A small segmentation model, trained from scratch: muon at rate 0.0076, 7.0 epochs.
Rows from block 3 of the encoder of a small segmentation model, named by matrix and row number. Rows with one number within an expert belong to one neuron, the router's apart. Each number is 128 + 32 x the weight over its row's rms, rounded and kept within 0 to 255. All counts start at 0.
Before each expert's rows are labels from the 100 images, of 14976, where the router gives the expert most weight on average: "top examples" is what is common among them; "colour at peak" is the nearest of a few named colours to the mean colour under the peak. Only what is clearly more common there than usual is listed. The data: scattered letters and digits in many colours.
# router: slot weights (encoder.blocks.3.mlp.router.weight, 32x192, trained with AdamW), inputs 128-191
# up: expert up (encoder.blocks.3.mlp.up, 16x192x192), inputs 128-191
# down: expert down (encoder.blocks.3.mlp.down, 16x192x192, transposed), outputs 128-191

# expert 0
top examples: the character M; count: six; the character W
colour at peak: grey
router.0 [131 115 134 157 112 138 130 129 155 136 147 178 104 109  87  97  90 147 110  76 155 107 131 112 181  99 106 132 105 142 129 179  56 143  79 134 170  90 140 161  72 106  69 199 146 105  63 164 133 180 107 134 161 125 156 120 124 110  98 134  88 138 182 164]
router.1 [117  86  94  85 153  90 115 119 165  78 102 142 133 122 185  56  87 161 160 146 151 177 125  57 136 153 130 126 107 131 143 117  89 129 124 146 148 125 115 104 130  70 130 157  99 169  98 146  68 160 119 169 135 102 156 109 116 157 121 114 101 121 105 131]
up.0 [136  78 111 146 111 156 102 136 118 102 146 176  87 193 105 204 187 129  91  80  98  37 110 112  94 147 143 113 146 148 145 179 125  80 107 126 149 140 155 106 151 166 177 116 191 172 129 154 118 188 179 149  71 161 164 154  64  60 135 158  91  75 160 130]
down.0 [ 89 133 159 109 107 183 102 137  70 188 166  63 163 115 150 143 167  99 146 126 131 141 102  89 113 113 108 143 150 158  94 113 133 166 158 175  94 104 140 220 115 189 191 146 137 134  90 172 149 124  85 147 182 132 102  92 132 162 127 124 194 137 164 164]
up.1 [120 148 152 126 140 106 143 161 171  82 161 101 141 142 163 140 102 145 140 156  65 104  84  98 100 144 118 153 167 143 144  88  77 138 173 138 160 104  72 141 128 123 132 160 117 142 154 139 110 151 142 120 160 176 168  70  70 103  85  95 143 162 155 141]
down.1 [119 157 182 134  72 128 117 149 133  79  65 148  76 165 132  84 132 152 140  99 162 168 170 136 128 124 122 173 153 141 125 108 112 140 116 101 131 110 121 121 175 147 106 108 122  99 132 129 177 120 135 178 147  93 145 136 107 127  86 170  67 175 160 108]
up.2 [120 127 153 119  83 131 125 120 117 117 117  96  96  91 103  81 118  74 108 149 128  67 114 143  98 110 144  94 170  83 145 161 113  92 121 112 120 177 140 125 215  79 126  84 118 187 120  94 163  84 108 121 122 129 130 135 152 175 130 167 133 108 149 130]
down.2 [133 181 105  93 116 163 109 127 124 140 143 112 100 217 133 154 128  97  95 132 163 158 175 122 151 186  97 134 161 122  73 128 141 200 122 136  90 139  74 111 101 129  93 170 149 143  59 100 119 181  77 128  59 156 152 175 140 166  86 138 204 158 132  97]
up.3 [106 147 165 166 155 140 112 114 152  83  96 100 183 125 198 179 183  86 110  91  99  79 165 100 132 120 125 162 108  97 160 146 152 170 184 219 106  70 113 148 177 182 177 154  86 106  87 129 134 139 104 143 136 111 135 100 116 108 180  94 128 132 156 158]
down.3 [144 180 111 115 108 118 149 162 176 137  87 125 165 209 129 127 125 168 111  53 147  83 116 144  73  80 134 173 164 115 140 134 119 133 152  84 133 152 125 105  38 149 146 110 184  80 179  88  99 158  70  90  85  94 116 101 131 154 166 112 121 157  78  99]
up.4 [ 85  81 152 158 155 125 118  83 181 164 168  94  62 138 145 106 150 102  97 157 186 143  85 116 120  97 154 146 120  95  97 143 131 108 124  82  84 118 129 164 138 125 130 140  77  69 143 134  94 116 106 124 145  66 124 153 131 129  89 131  94 129 170 100]
down.4 [118 135 111 156 136 126  94 129 115 166  78 107 154 126 132 138  28 120  96 120 112 139 120  81  59 131 139 117 153 125 128 106 120  26  82 173 160 134  79 148 146  84 115 103  80 157 141  96 119 137 192 173  83 159 128 114 167  91 119 182 154 166 143 187]
up.5 [157 107 107 121 119 107 112 129 156  82 180  99 176  97 149  81  92 166 122 165 138 145  86 151 136 127 103 125  59 136 146 102 132 181 177 119 171 165 117  99 105 165 146 128 109 172 102  92  90 124 128 169 128 123  86 156  76 158  70 163  59 171 155 194]
down.5 [201 174 122 100 107 145  77  94 128 213 162 147 153  84 149 126 125 122 181 211 154 117 108 120 128 154 147 128 165 120 105 122 164 136 139 111  81 185 118 107 164 126 178 140 174  71 137 171 134 142  92 148 229 143 121 188 152  63 118 109  88 142 139 155]
up.6 [148 126 128 162 155 142 170 151 159  93  93 147 175 162 175 178 165  93 100 107 103 144 112 128  59 101 128 146 187 146 151 101 107 143 110 126 140 162 113 162 174 149 142  94 131 147 148  85 173 111 143 163  74 113 164 184 118  55 108 129  84 139 144 175]
down.6 [120 129 106  80 102 188 138 160  92 122 137 133 135 108 120 156 130 100 149  93  99 126  84 135 150 129 164 137 141 172 102 120 113 119 138 125 156  44 124 121 145 117 115  85 115 129 132 164 160 109 153  91 180 114 117  85 180 178 112 164 143 114 141 187]
up.7 [145  63 118 159  98 191 151 159 123 189  78 153 107 159 149 154 156 179 127 178 100 138 113 152 114 108 149 118 124 162 183 184 125 110 149 181  91 150 123 152 145 122 147 117 103 146  87  89 168  97 114 143 161  74 113 128 152 114  36 119  67  87 152 106]
down.7 [173 162 122 146 102 165 122 124 100 103 153 106 140 106 107 109 101 148 133 150  74 185 146 127 122 163 114  99 120 116 138 127 139 149  74  85 114  98 112 104  96 173 167 139 132 118 109 119 138 128  96 141 143  62  54 106 151  86 118 127 195 145 113 144]
up.8 [126 144  86 143 129 116 108 164 152 166 150 112 185 123 133 183  87 148 125 137  94 146  85  91  87 136  89 141  89 143 109 165 115 180 170 125 106 113  77  74 126 120  93 126 152  98 111 116 106 113 115 164 138 137 141 112 107 121 138  93  94  57 125 102]
down.8 [115 126  95 119 110 134 131  65 188  92 116 163 146 111 147 159 126 133 112 133 210 160 101 134 123 146 114  90 102 102 117 151 125 159 170 120  94 140 117 164 187 151 174 142 155  99 185 104 117 100 145 125 122 141 119 179 106 119 209 120 118  88 159 138]
up.9 [136 136 145 129 123  87 144 100 186  91 141  84  76 189 118 104 155 131 166 113  98  94 163 154 113  93 103 126 168  90  90 151  96 108 133 127 110 174 171 106 174 116 119 143 140 133 150 149 181 102  88 150 111 101 122 141 162 180 107 138 124  58 131 163]
down.9 [126 109 164 132 129 151 143 103  92  77  94 133 139 110 139 136 108 102 113 113 112 143 170  98 102 143 164  78 133 158 109  92  96 110 123 145 149 127 103 127  98  99 228 140  79 133 124 142 107 173 180 153  82 103 174 119  96 157 167 103  93 147 120 167]
up.10 [188 159 125 180 143 142  97 161 150 112  96 157 155 141 114 144 143  57  80 216 114  87 105 114 104 157 136 104 159 118 155 107 161  99 149  77 151 140 135 163 114 134 171 133 226 174 164 120 129 132 151 168 130 131 122 149 143 169 154 132 104  94  91 148]
down.10 [ 84 143 119 150 105 118 102 123  94 117 126 151  74  90  94 163 100 127 115 117 115  99 128 191 174 163 101 161 144 105  99 114 154  93 128 136  86  99 148 159 166 159  21  64 124  98 185 146 118 112 138 129 100 226 108 142 148 104  91 125 155 138 174  86]
up.11 [142 177 157  88 116 153 127 139  99 136  95  99 147 156 179  87 168 117  77 121 109 139 183 130 153 143 129 131  74 136 131 127 111  96 141 157 162 112 152  30 141 127 112 145 125  96 121  96  95 121 176 108 140 184  96  85  69 114  87 122 103  86 173 122]
down.11 [ 95 169 105 128 123 200 102 151 139  34 114  99 178 180  82 178 171 129 159 125 103 113 135 176 173 125 103 120 116 119 109 103  93 136 159 131 112 141 109 117 196 142  71 140 168 123 113 140 114 105 130 104 110 141 138 102 137 148 131 128 104 127 122 102]
up.12 [ 65 143  70 149 153  73  98 136 111  98 124  89 112 161 175 122  91 182 145 117 116 101 123 142 103 104 126 115 190 143 125 133 106 148  77 127 120 151 160 127 111 149 116 116 143 106 134  64 121 114 169 142 141 115  97 112 119 117 133  71 161 126 110 113]
down.12 [153 167 136 135 123 155 199 131  97 132 106 192 115  67 137 126 153  67 161  81 191 162  96 143 113 137 153 140 115 166 111 138  89 144  79 105 124  94 153  98 162 101 129 123  98 171 115 152 170 151 168 132 144 156 174 165 124 144 104 176  71  96 126 151]
up.13 [160 119 139 110 112 107 107  97 179 169 146 144  81 205 177 102  97  58 123 127 148 143 128 161 125 106 183 141 126 140 151 118 134 153 178  79 158 148 120 118 195 103 163 135 119 120 113 152 101 118 127 101 127 135 146 120 154 117 109 127 124 178  91 143]
down.13 [136 178  81  97  50 153  80 145 136  65 138 121 123 112 123 144 196 120 126 105  94 154 125  90 115 130 142 122 112 185 153 124 122 111 139 138 160  28 139 128  86 108  22 105 163 128 111 118 178 127 177 126 187 164 100 129 189 178 106 161 126 107 133 102]
up.14 [122 115 136 153 108 219  81 132 143 125 135 119 157 122 117 134 157 154 112 116 102 170 182 126 120 184 155  88  56 148 141  49  97 146 167 149 120 158 119 164 172 119  74 142 142 152 122 129 156 145 102 120  43  85 133  96 175 121  50 130 145 121  91 154]
down.14 [122 143  95 123 132 148  89  90  74 139 158 105  84  92 116  79  92 141 136 118 155 134 182  93  72 136 161  67 101 130 189 146 111 119 120  77  91  81 142 100 141 111 152 142 203 155 140 154  78 108 170 112 137  72  72 143 114 132 110 148 164 144 131 129]
up.15 [149 116 125 102 122 137  96 147  64 138 173 128  80 145 129 149 130 161 136 207 121 210 145 102 139 132 136 156 121 122 135 156 143 139 112  77  94 119 173 147 130 138 113 125 104 143 132 104 152 150 147 100 156 142 172 144 169 151 168  84 116 133 133 150]
down.15 [139  66 157 137 129 158 169 174 163  90 195 131  90 114  95  82  46 149 155 166 143 108 107 109 142 102 157  87 131 140 133 149 114 121 120 159 151 125 129 165 127 110 161 145  95 129  96 130 126 109 121 188 120  77 102 146 137 110 156 149 144 103 102 114]

# expert 15
top examples: count: one
colour at peak: white
router.30 [147 127 158 188 136 113 110 139  56 127 150 129 119 129 134 153 152  98  85 120 103  47 100 154 143 176 137 133 137  85 118  94 190 141 112 172 145 154 116 133 152 178 210 146 186  59 109 135 112 115 136 100 130 117 156 161 112  80  96 188 137 127 116 119]
router.31 [122 117  97  84 161 116 148 135 161 152 166 169 198 102 156 138 128 191 129 193 129 160 170 141 111  99  61 119 125 133  84 181  73 131 125 122 131 123 143  97 137 101 103  96 154 121 114 131  87 145 168  84 146 117 168 177 146  93 181 121  32  84 144 136]
up.0 [164 132 178 106  97 162 140 120 161 133 100 165 151 136 137  83 176 179 147 149 110 181 109 127 106 168 101 171 125 152  80 136  78 173 153 156 130 147 152 156 144 188 144 143 131 126  82 134  50 177  86 168 111 148 135 116 150 188  82 149 108 122 164 114]
down.0 [ 87  90 113  83  96 132 143 102 146 165 158  63 176  89 134 165 134 155 152 136 130  80 141 149 119  39 157 145 130 118  98 103 141 143 136 125 102 147 101 118 140 141  87 177 161 104 165 166 150  77 166 165 108 120 105 129  81 162 122 127 157 118  91 152]
up.1 [150 120 122 134 143  77 159 106  77 158 117 130 173 154 120  87  81 132 110  84 138 170 101 143 189 120 142 138 142 148 109 193 161 128 153 119 134 195 135  88  55 168 152 100 115 142 102  94  97 138  61 112 165  84  94 157 135 119 177 127  89 145 170  71]
down.1 [150 111 135 169 109 151  64 119 178 150 155  72 139 143 137 132 118 150 154 169 118 124 183 122  83 118 102 123 163  87 201 140 133 120  92 158 148  55  98 148 136 115 100 118  83  69 131  97 147 126 146  98 142 166 130  94  97 141 102 100 146 105 151 157]
up.2 [154 143 141  90 149 116 112  51 170  98 102 126 145 107  78 139 154 165 133 133 108 154 185 113 115 121 141 155 129  75  96 149 165 104  73 142 153 161 187 140  84 119 113 131 134 117 121 134 171 136  92 111 114 130  97 174 135 169 149 141 132 158 104 143]
down.2 [134 136 114 118 128 133 116  97 148 117 194 124 112 157  99  80 126 124  77  95  89 115 167  65 141 105 126 110 236 119 119 149 152  86  79 123 126 142 159 125 107 145 176  84 130 116 109 146  78 111 145  74  91 120 112 113 130  34  83 133 134 124 164 152]
up.3 [120 174 131 161 169  80 125 103 141 113 163  91 138  92 108 160 171 193  82  93  92 116 112  68 124 143 120  97 111 107 152 137  79 123 151 135 155 161 164 149 101 180 163  71 108 134 119 128 115 178 130 149 116 140  96 108  93 150 104 163 156 158 147 123]
down.3 [181  46 100 140 164 171  83 123 132 162 103 166 142 155 157 116  96 129 176 183 159 139 150 128 142 144 116 150 157 119 118  77 164 129 110 146  96 144  80  89 135 164  95 105  97 147 152  88 137  46 121  89 195  85  98 146 113  64 189  99 114 119 117  97]
up.4 [135 113 126 122 124 162  92  86 104 115  68 157 108 192 130 116  90 102 139 160 137 165 148 112 153 101 151 123 101  70 132 136  78 159 110 124  98 130 139 189 100  49 149  98 163 138  87 177 126 120 102  62  82 182 103 113  78 124 127 160 120 196 147 169]
down.4 [105 160 129 208 126 121 135 197  59  99 141 106  99 136 128 119 165 220 125 141 102 161  96 147  85 117 136 114  90 148 126 129 175  97 123 105 200 153 156 102 169 147 129  92 139 110 105 104  98 122 121 119 111  94 156 123 179 134 137 131 133 104 134 101]
up.5 [145 181  54 122 151  92 187  76 107 109 156 124 110 148 171 125  74 142 147 110 179  67 153 151 155 120 161 144 132 140 106 118 133 140 129 141 182 143 133 129 104 130  94 158 137  80 135 115 101 134 140 137 138  93 147 108 133  71 120 115 168 167 118 109]
down.5 [101  97 147 153  73 155 124 104 103  66 124 139 137  84  80  65 127  58 135 149 155 146 128 165 124 123 151 172 159 112  94  98 145 141 128 141  98  68 131 147  96  92 119  93 121 142 104 116 161 128 126  95 136 136 142  83  76 136 121 100 152  89 153 153]
up.6 [151 131 119 110 153 119  95 109  60  83 118 142 165 146 110 159 159  91  89 102 108 154 211 147 161 142  82 159 106 209  96 152 148 104 124 101 170 108 129 118 206 136 142 171 142 118 113 113 108 126  86 183 146 106 158 185 169 136 120 124 167 136  78 142]
down.6 [119 113 140 121 130 128  95 152 167  74 128 130 155  66 130 134 154 155 137 168 132 163 132 153  72  47  97 115 191 150 156  98 140 173  96 136  59 154 115 129 109  90 102 183 104 146 134 113 127  77 106  91 160 111 155 119  51 141 163 108  76 149 133 155]
up.7 [116 131 127  78 149  88 164  87 125 121 134 113 161  68  65 129 150 113 177 144  65 142 126 145 155 170 106 113 133 133 135 162 109 137 200  87 145 123 123 112 130 159  89 106 117 129 147 149 161 144  86  60 135 172  50 136 110 169 167  78 132 126 135 164]
down.7 [142 108 144 108 122 117 196 110 144 151 254 152 125 151 111  97  88  96 151 127  50 149 132 114 145  95 120 144 142  98 112 175  88 117 131 103  96 128  88  99 109 121 148  97 139 110 117 138 104 147 119  73 152  67  70 123 114  65 147 139 146 158 102 132]
up.8 [107 150 104 152 161 166 134 135 129  96 140 134 101 186 105 121 143 119 135 111 123 134 161 160 120 106 135 113 111 109 113 131 121 155 133 120  96  99 121 121 106 152 128 149 164 140 157  46  66 126  95 133 113 201 119 151 115 161 113  97 144 131 138 188]
down.8 [150 143 123 148 101 160  77 146  73 152 156  87   9 102 162 138 105 181 121 113 137  97  99  86 138 156  92 172 140 153 120 157 134 105 117 135 100 103 115 111 143  81  71  75 114 131 127 139 128 162 167 150 134  89  78 120  99 132 130 129 142 132 146  96]
up.9 [187  62  70 140 151 116  94 115  91  80 144 117 101 124 145  99  68 118 159  94  81 150 116 154 106 151 191 154 110 151 159 150  71 157 147 151 136 166 101 122  91 140 126 143 102  93 106  81 118 112  78  86 123 147 159 136 135 222 189 131 172 107 127 117]
down.9 [114 152 146 151 114 130 171 164 133 176 161 126 212 179 153 146  74 108 168 165 126 137 133 143 134 129 116  86 143 147 105 138  77 143 154 181 136 105 132 124  78 142 128 137 130  69  50 124 112  81 113  32  90  56 117 180 117  93 155 168  75 112 133 115]
up.10 [162 162  88 107  98 106 112 145 138 100 183 116 158  98 122 140 117  93 149 145 115  92  95  97  76 135  97 134 129 117 166 135 100 123 161 127 109 152  43 125 112 148 140 123 121  96  62 126 131 144 113  73  89 166  97 157  94  81 106 143 131 184 110 126]
down.10 [141 159 129 105 137 164 172 116 118 138 143 132 160 217  82  84  91  84  86 125 142 131 128 120 134 114 187 101 106 157 134 121 192  77 141  87 111 138 193 149  82 154  79 107 164 145 191 152 132 192 154 126 176 144 149  85 158 169 174 170 110 108  79  60]
up.11 [119 122 106 125 108  39 141 133 165 138  88  57 177 138 115  89 144 182  90 174 156  95 173 154 108  76 133 159 157  84 110 143 121 187 143 137 139  99  91 122 117 168 162 130 101 119  98 191 122 172  96 107 103 114  91 144 177 168 135 118  91 193 138 180]
down.11 [126 173 180 137 107 152 123 104 153  75 120 187  88 129  83 140  66  60 215 110 119 140 110 141  91 116  67 130  93 167 156 101 140  71 133 125 137  94 157  97 140  52 148 148  72 118 171 148 122 140 127 158 138 110 193 128 141 118  80 133 165  96 140 147]
up.12 [147 175 119  83 180 129 154 155 130 133 113 152 141 147 108 186 127 133 113 116  95 122 150 125 114  98 203 158 147 125 164 147 151 109 143 162 118 141 113 113  86 130  96  88 119  89  76 114 106 107 162 102 169 107 124 132 112 163 111 165 114 180 140 190]
down.12 [169  79 115 143 138  78 187  86  99 152 115 124 121  51 165 156  85 129 149 174 203 178 167 166 103 133 197 167  61 158 187 166 154 141 166 100 119  96 161 152 115 116 105 116 102  99 169 114 134 122 133 130 151 129 175 131 151 161 137 134 145 105 112 149]
up.13 [127 144 151  69 148 105 134 147 140 163 133 126 105 134 123 117 122  77  93 154 126 147  97  94 149 145 159 160 105 109 110 200 128 103  98  42 115 125  90 137  88 205 116 106 100 141 136  97 138 167 154 172 109 192 106 158 158  69 120 142  86 119  92 163]
down.13 [107  84 107 168  60 139 116 132 142 116  77 122 123  92 101 136 123 108  76 139 139 122 109 130  65 148 147 106  98  79 118 130 126 113 135 122  80 156 139 178 141  99 147 156 104 106 163 186  97 131 101 120  97 112 106 103 134 158 140 119 199 143 129 137]
up.14 [135 165  87 105 114  86 159  97 184 149 110 148  92 140 169 106 113 121  95 146 103 112 105 116 130 142 151 112  97  93 186 186 135 162 132 159  87 122 141 135 133  87  84 115 106 144 133 107 144  75 147 151  86 131 108 155 146 102 170 104  51 132 143 167]
down.14 [106 135 114  74 136 158 104  95 154  94  93 130 169  98 101 104 144 148 108 146 154 128 139  96 156 185 195  97 145 147 204  70 162 134 111 164 114 175 125  90 143 108 145 168 126 182 143  59  95 122 125  58 116 216 123  80 118  86  89 194  87 119  77 141]
up.15 [158 155 179 192  77 109 118 112 103 128 147 118 150 172 101 141 139 130 124 146 149 179 116 172 146 156 151 118 134 126  97 123  76  88 166 156 164  77 193 125 166  90 117 150 122 108  70 124 148 124 135 147  69 115 115 124 167 151 132 175 154 124 157 160]
down.15 [200 121 125 109  64 125  98 139 108 108 109  96  89 124 110 148 130 105 127 131 115 165 166 151 180 129 125 185 158 135  82 125 138 110 105  79 160  99 127 140 178 105  95 137 146 169 146 123 134 143 124 130 124 178  42 122 117 112  73  88 127 199 128 159]

# expert 12
top examples: count: one
colour at peak: brown
router.24 [143 131 142 140 114 133  94 118  82 114 103 130  76  78 141 123 160 130  94 172  91 134  85 121  90 167 139 106 155 108 125 129 127  54 132 113 125 149  87 170 104  83  89  95 149 101  96 137  94  74  96 135 166 199  77 181 169 172 124 124 142 122 120  99]
router.25 [125 154  97 153 178 150 114 110 136 136 118 126  70 162 169 140 188 132  68 160 171 108 108 117 123  93 163 130  89 127 133 160 131  90 101 132 103 164 154 181 134  65 115  48 191 144 120  98 131 141 111 133  99 166  79 175 146 120  81 176 183 105  88 111]
up.0 [ 97 180  81 145 112  80 162 134  89 122 152 131 105 162 130 106 148  93 138 171 159 111 213 156 170 140 108  74  79 149 212 137 128 161 108 126 126 164 117 114 136 152  90 102  94 153  69  56 126 132 119 134 163 106  76 106  79 180 139 133 189 150 120 126]
down.0 [112 137 175 120 160 120 145 153 167  94  72 118 127 125 137 165 184 105 148 140 142  87 118 145 122 121 117 125 138 136 150  80 176 140 150 175 110  62 125 179 110  60  93 132 124 148 144 120 167 130 101 223 115 133  96 181  96 139 113 132 116 142 151  87]
up.1 [145 196 137 129 134 160 124  87 113 124  87 190 117 169 140 108 137 144 145 135 143 125 149 104 143 101  92  74 107 113 151 123 136 143  81 144 176  91 177  90 129 146 157 118  88 179 111 100  57  98  85 112 158 133 120 148 170 114 108 176 104 116 147 165]
down.1 [108 109 129  94 119  80 110 145 107 148 137  95 144  92 104 103 119 102 164 142 163 107  93 133 130 106 150 199 150 140 104 124 182 129 175 113 112 164  70 175 133 153  83 115 118  82 128 109 172 132 165 148 127 166 177 127  81 131 117 127 117 169 132  77]
up.2 [121 190  99  86 158 112 195 146 152 180 144 125 121  83  80  91  90  94 116 146 147 172 150 109 161 223 134 131 167  85 117 136 155  57 116 135 175 151 152 114 147 167 105 156 132 151 138 179 104 121  84 158 162 154 105 172 121 123 186 133 122 113  46 130]
down.2 [152  65 163 160 112 136  78 112 120 122  67 164  80 192 142 143 134 132 176 121  97  96  93 126 107  61 147 128 121 176 129 123  91 215 150 175  95 116 123 150 130  94 180  99 130  99  97  94 127 126 185  74 167 107 133  98 110 172 113 108 155 132 174 145]
up.3 [ 82 129  79 135 139 131 116 143 113 109 164 113 110  59 147 179 105 168 101 106 115 121  93 183 187  86 173 183 117 183 171 166 103 175 123 144 118 107  90  66 112 159 120 118 132 170  90 162  88  91 141 120 186  82 138  89 118 171 101 104 205 128  69 112]
down.3 [148 100 163 138 135 150 142  85 152 142 113 123 139 232 176  63 113 101 148 152 133 122 135 105  72 174  53  93 175  70 105  92 142 103 141 111 126 143 147 165 137 116 109 189 130 120 161  82 153 130 151 164  68 147 135 141 121  67 156 146  43 122 152 166]
up.4 [143 121  94 117 134 106 179 105 158 121  77 178  59 192 137 137 126  86  89 176  85  90 117 161 115 110 109 150 196  89  95 133 132  98 129 128 172 144 134  98 122 141 153 100 136 184 119 142 116  76  75 150 155 116 126 103 162 157 154  94 120 149 137 152]
down.4 [147 120 116 126 142 162  32 122 125 147 171 142 148  74 125 183 146  90 113 126 133 132 162 116 156 160 170  71  81 155 154 135  86 112 121 154 105 104 160 185 137 101 117 160 196  93  88 110 158 167 187  84  96 157  99 160  93 110  84 137 170 128 139  89]
up.5 [107 147 176 100 148 158 133 161 141 119 172 149 149 157 127 136  94  87 112 160  81 133 132 112 103 135  67  94 184 136 132 189 120 128 114 103 102 150 122 154 106 128 138 146  70 186 105 166  99 114 119 146 159 109 140 130 153 105 161 199  85 109 140 146]
down.5 [147 116 132 126 138  79 124 144 140 194 100 110 118  84  89 134 144 157 114 126 177  81 171 111 135 127 184 160 115  63 186  63 163 121 170 148 204 125  93 111 178 169 113 148 171  85 121 105 145 106 132  83  86 187 119 141 119  97 118 104 175 110 144 146]
up.6 [ 97 108 184 153  87 123 125 136 155 103 191 122 197  98 153  99 132 137 179 124  60 145 138 142 159 151 151 100 142 141 127  59  74 155 117  92 128 177 129 162 167 104 100 133 163 105 152 141 126 114 125 103 147  77 135 143 124  88 148 182 108  27  97 107]
down.6 [134  99  66  95 166 104 117 154 132 126  99 108 113 132 126 100 102 129  88 159 206 124 102 162  66 110 109 187 117  94 123 170 118  77 137 136 109  82  91  72 137 109 140 158  83 162 113  98 134 139 110 179 140 125 123 148 136 139 105  89 123 172 152 167]
up.7 [204 108 192 144 104 132  87 121 173 142 114  99 163 181 121 167 128 108 137 132 160 113  69 172 156  96  87  90 201 100  87 164 145 163  93 228 113  67 152 147 129 141 119 109 174 143  74 111  99 166  92 136 105  79 160  80 128  91 139 125 155 139  91 150]
down.7 [106 125  91  97 130  91 148 140 129 115 131 153  97  91 136 108 181 155 113 150 111  76 157 111 126 179 158 114  84 132 201 105 144  86 164  83  93 191  89 102 146 110 122 161 133 176 198 181 128 125 169 108 138 164  79 195 108 160  94 137  94  87 158 133]
up.8 [115 103 143 148 116 144 149 141 107  68 115 152 140 123  84 135 142 210 140 125  98  87 106  34 103 224 105 159 162 141 123 158 129 122 149  65  90 144  91 109 174 127 104 139 129 166 168 137 149  89 136 120 156 172 164 177 146  88 148 178 151 111  86 117]
down.8 [138 141 129 117 129 116 112 118 120 170 112 140  99 113 108 101 123  72 148 146 146 161 168 201 136  19 161 180 108 123 150  94  98 121 100 190 189 138 118 144 123 160 152 120 154  91 116 106 132 132 180 166  90 100  95  70  83 153 124  71 138 147 164 153]
up.9 [125 129  87 160 135  87 133 150  60  82 134 166 164 151 162 102 141  85 161 175 135 158  98 179 122 190 153  90 132  73 127 100 141 166 145 123  89  79  76 167  98 134  90 100 165 100 153  76 219 110 140  79 144 142 150 149  93 134 137  72 152 177 129 132]
down.9 [118 145 101 159  81 134 130 106 173 132 128 128 171  81 112 176 115 202  87  78  96 108 145 128 155  95  91 153 153 128 109 174 123  93 119 184 208 128 143  88 177 145 168 162 104 210 119 164  68 149  96 226 111 122 114 132 143 142 106 140  76  85 133  95]
up.10 [107  82 157 148  75  72 151 174 115 132 167 103 111 150 142  99 109 137 106 129 100 113  35 189 162 176 170 118 155 201  88  56 147 124 137 121 111 160 146 115 101 132 129  96 138 109 105 132 138 121  73 137 165  94 130 135 132 134 163 127 117 120 137 100]
down.10 [202 141  86 137 153 151 112  87 173 110  99 130 167 107 147 150 131  99 139 152 151 126 166  73 120 115 121 108 125  25 133 179  47 133 127 158 189  94  90 124 169 139 131 183 165 157 170 180 125 124 185 113  90 140  84 121 148  91 108 138 135 120 129 180]
up.11 [115 169 146 179 104 196  82 143 163 110 156 158 141 143 158 117 141  88 119 144  82 127  78 141 124  79 142 137 194 113 141 109  49 129 113 159 156 126 180 160 187 125 143 142 103  71  63 134 120  78 135 155 160  73 134 165 128 111 121 127 160 124 186 155]
down.11 [128 140 113  77 166  84 185  87  67 160  90 101 128  92 126  84  93 161 184 101 164 123 140 150 162 159 142 109  98 151 150 126 199 169 130 124  99 169  70 125  66 125 154 120 129 201 167 118 177 162 136  75 127 165 181  96 131 119 119 158 106 109  69 148]
up.12 [ 69 136 159  71 178 132 135 173 105 172  75 133  94 188 122  82 156 111 107 190 157 184 204 133 125 135  67 177 149 144 155 138 127 157  94 133 145  92 115 122 140 144 138  98 136 201 129 130 100 109 116 108 111 105 156 140 117 119 175 161 127 149 131 175]
down.12 [128 120  74 149  73 124 154  85 132 103 176 161 164 132 132 184  90 125 184 121 143  94  88 167 103 148 170  56  97  84 141 105 146 139 167 110 105 157 112 164  55 157 103 103 132  59  99 140 135 155 178 148 184 131 118 106 136 126  97  85 149  73 127 110]
up.13 [180 117 156  98 144 125 159 153  83  56 195 167 138 126 128 100 120 186  81 121 104  59 149 130 129  97 121 116 143 132  97 170 122 133  88 150 182 161 115 140 126  82 114 123 111 118  94 185 136 119 120 139 149 110 156  88  90 105  94 154 184 139 117 131]
down.13 [ 83 140 105 133 100 125 141 134 109 158  97  90 130 120 147 133 122  60 192 153 102 152 116 117 112 142 119 161  94 148 147 146 123 152 135  94 143 111 148 132 152 175 135 136 154  91 141  64 139 138 178 100 127 160 137 172 177 182 178 101 115 134 144  95]
up.14 [105 101 129  84  85 130 145 140 105 106  38 130 168 150 106 133 171 133 117 128 160 112 106 132 118 121 138 101 131 185 120 176 101 138 158 120 141  89 162 130 102 113 158  24 120 149 124 130 119 111 112 167 177 120  90  92 106 138 188 151 107 123 154 159]
down.14 [113 126 124 130 163 128 107 147 200 132 217 130 110 134 200 141  74 114 128 139  85 139 121 144 162 169 153 111 129  85 108 131 165 147 133 134 116 147 106 162 142 108  77 238 130 106 129  97 130 147 128  91 113 106 172 165 104 129  89  55 156 108  91 113]
up.15 [127  74  95 140 139  93 168 153  97 137 132  77 155  83  94 147 142 115 164 170 162 161 132 162 128 143 180 188 126 120 129  81 131 153 125 162 146 126 158  88 154  74 131 163 135 142  85 122 184 165 111 150 121 137 126 179 125 108 115  36  50 182 159 127]
down.15 [130 184 130 106  47 167  84  75 130 144  25 186 141 187  97 122 125  93 108  90 104 138  98  98 134 129 138  74 123  63  93 115 110 152 143 160  92 178  94 132 149 133 135 103 113  86 156 198 110  89  37 146 142 147 152 107 112 136  90 183 154 116 103 106]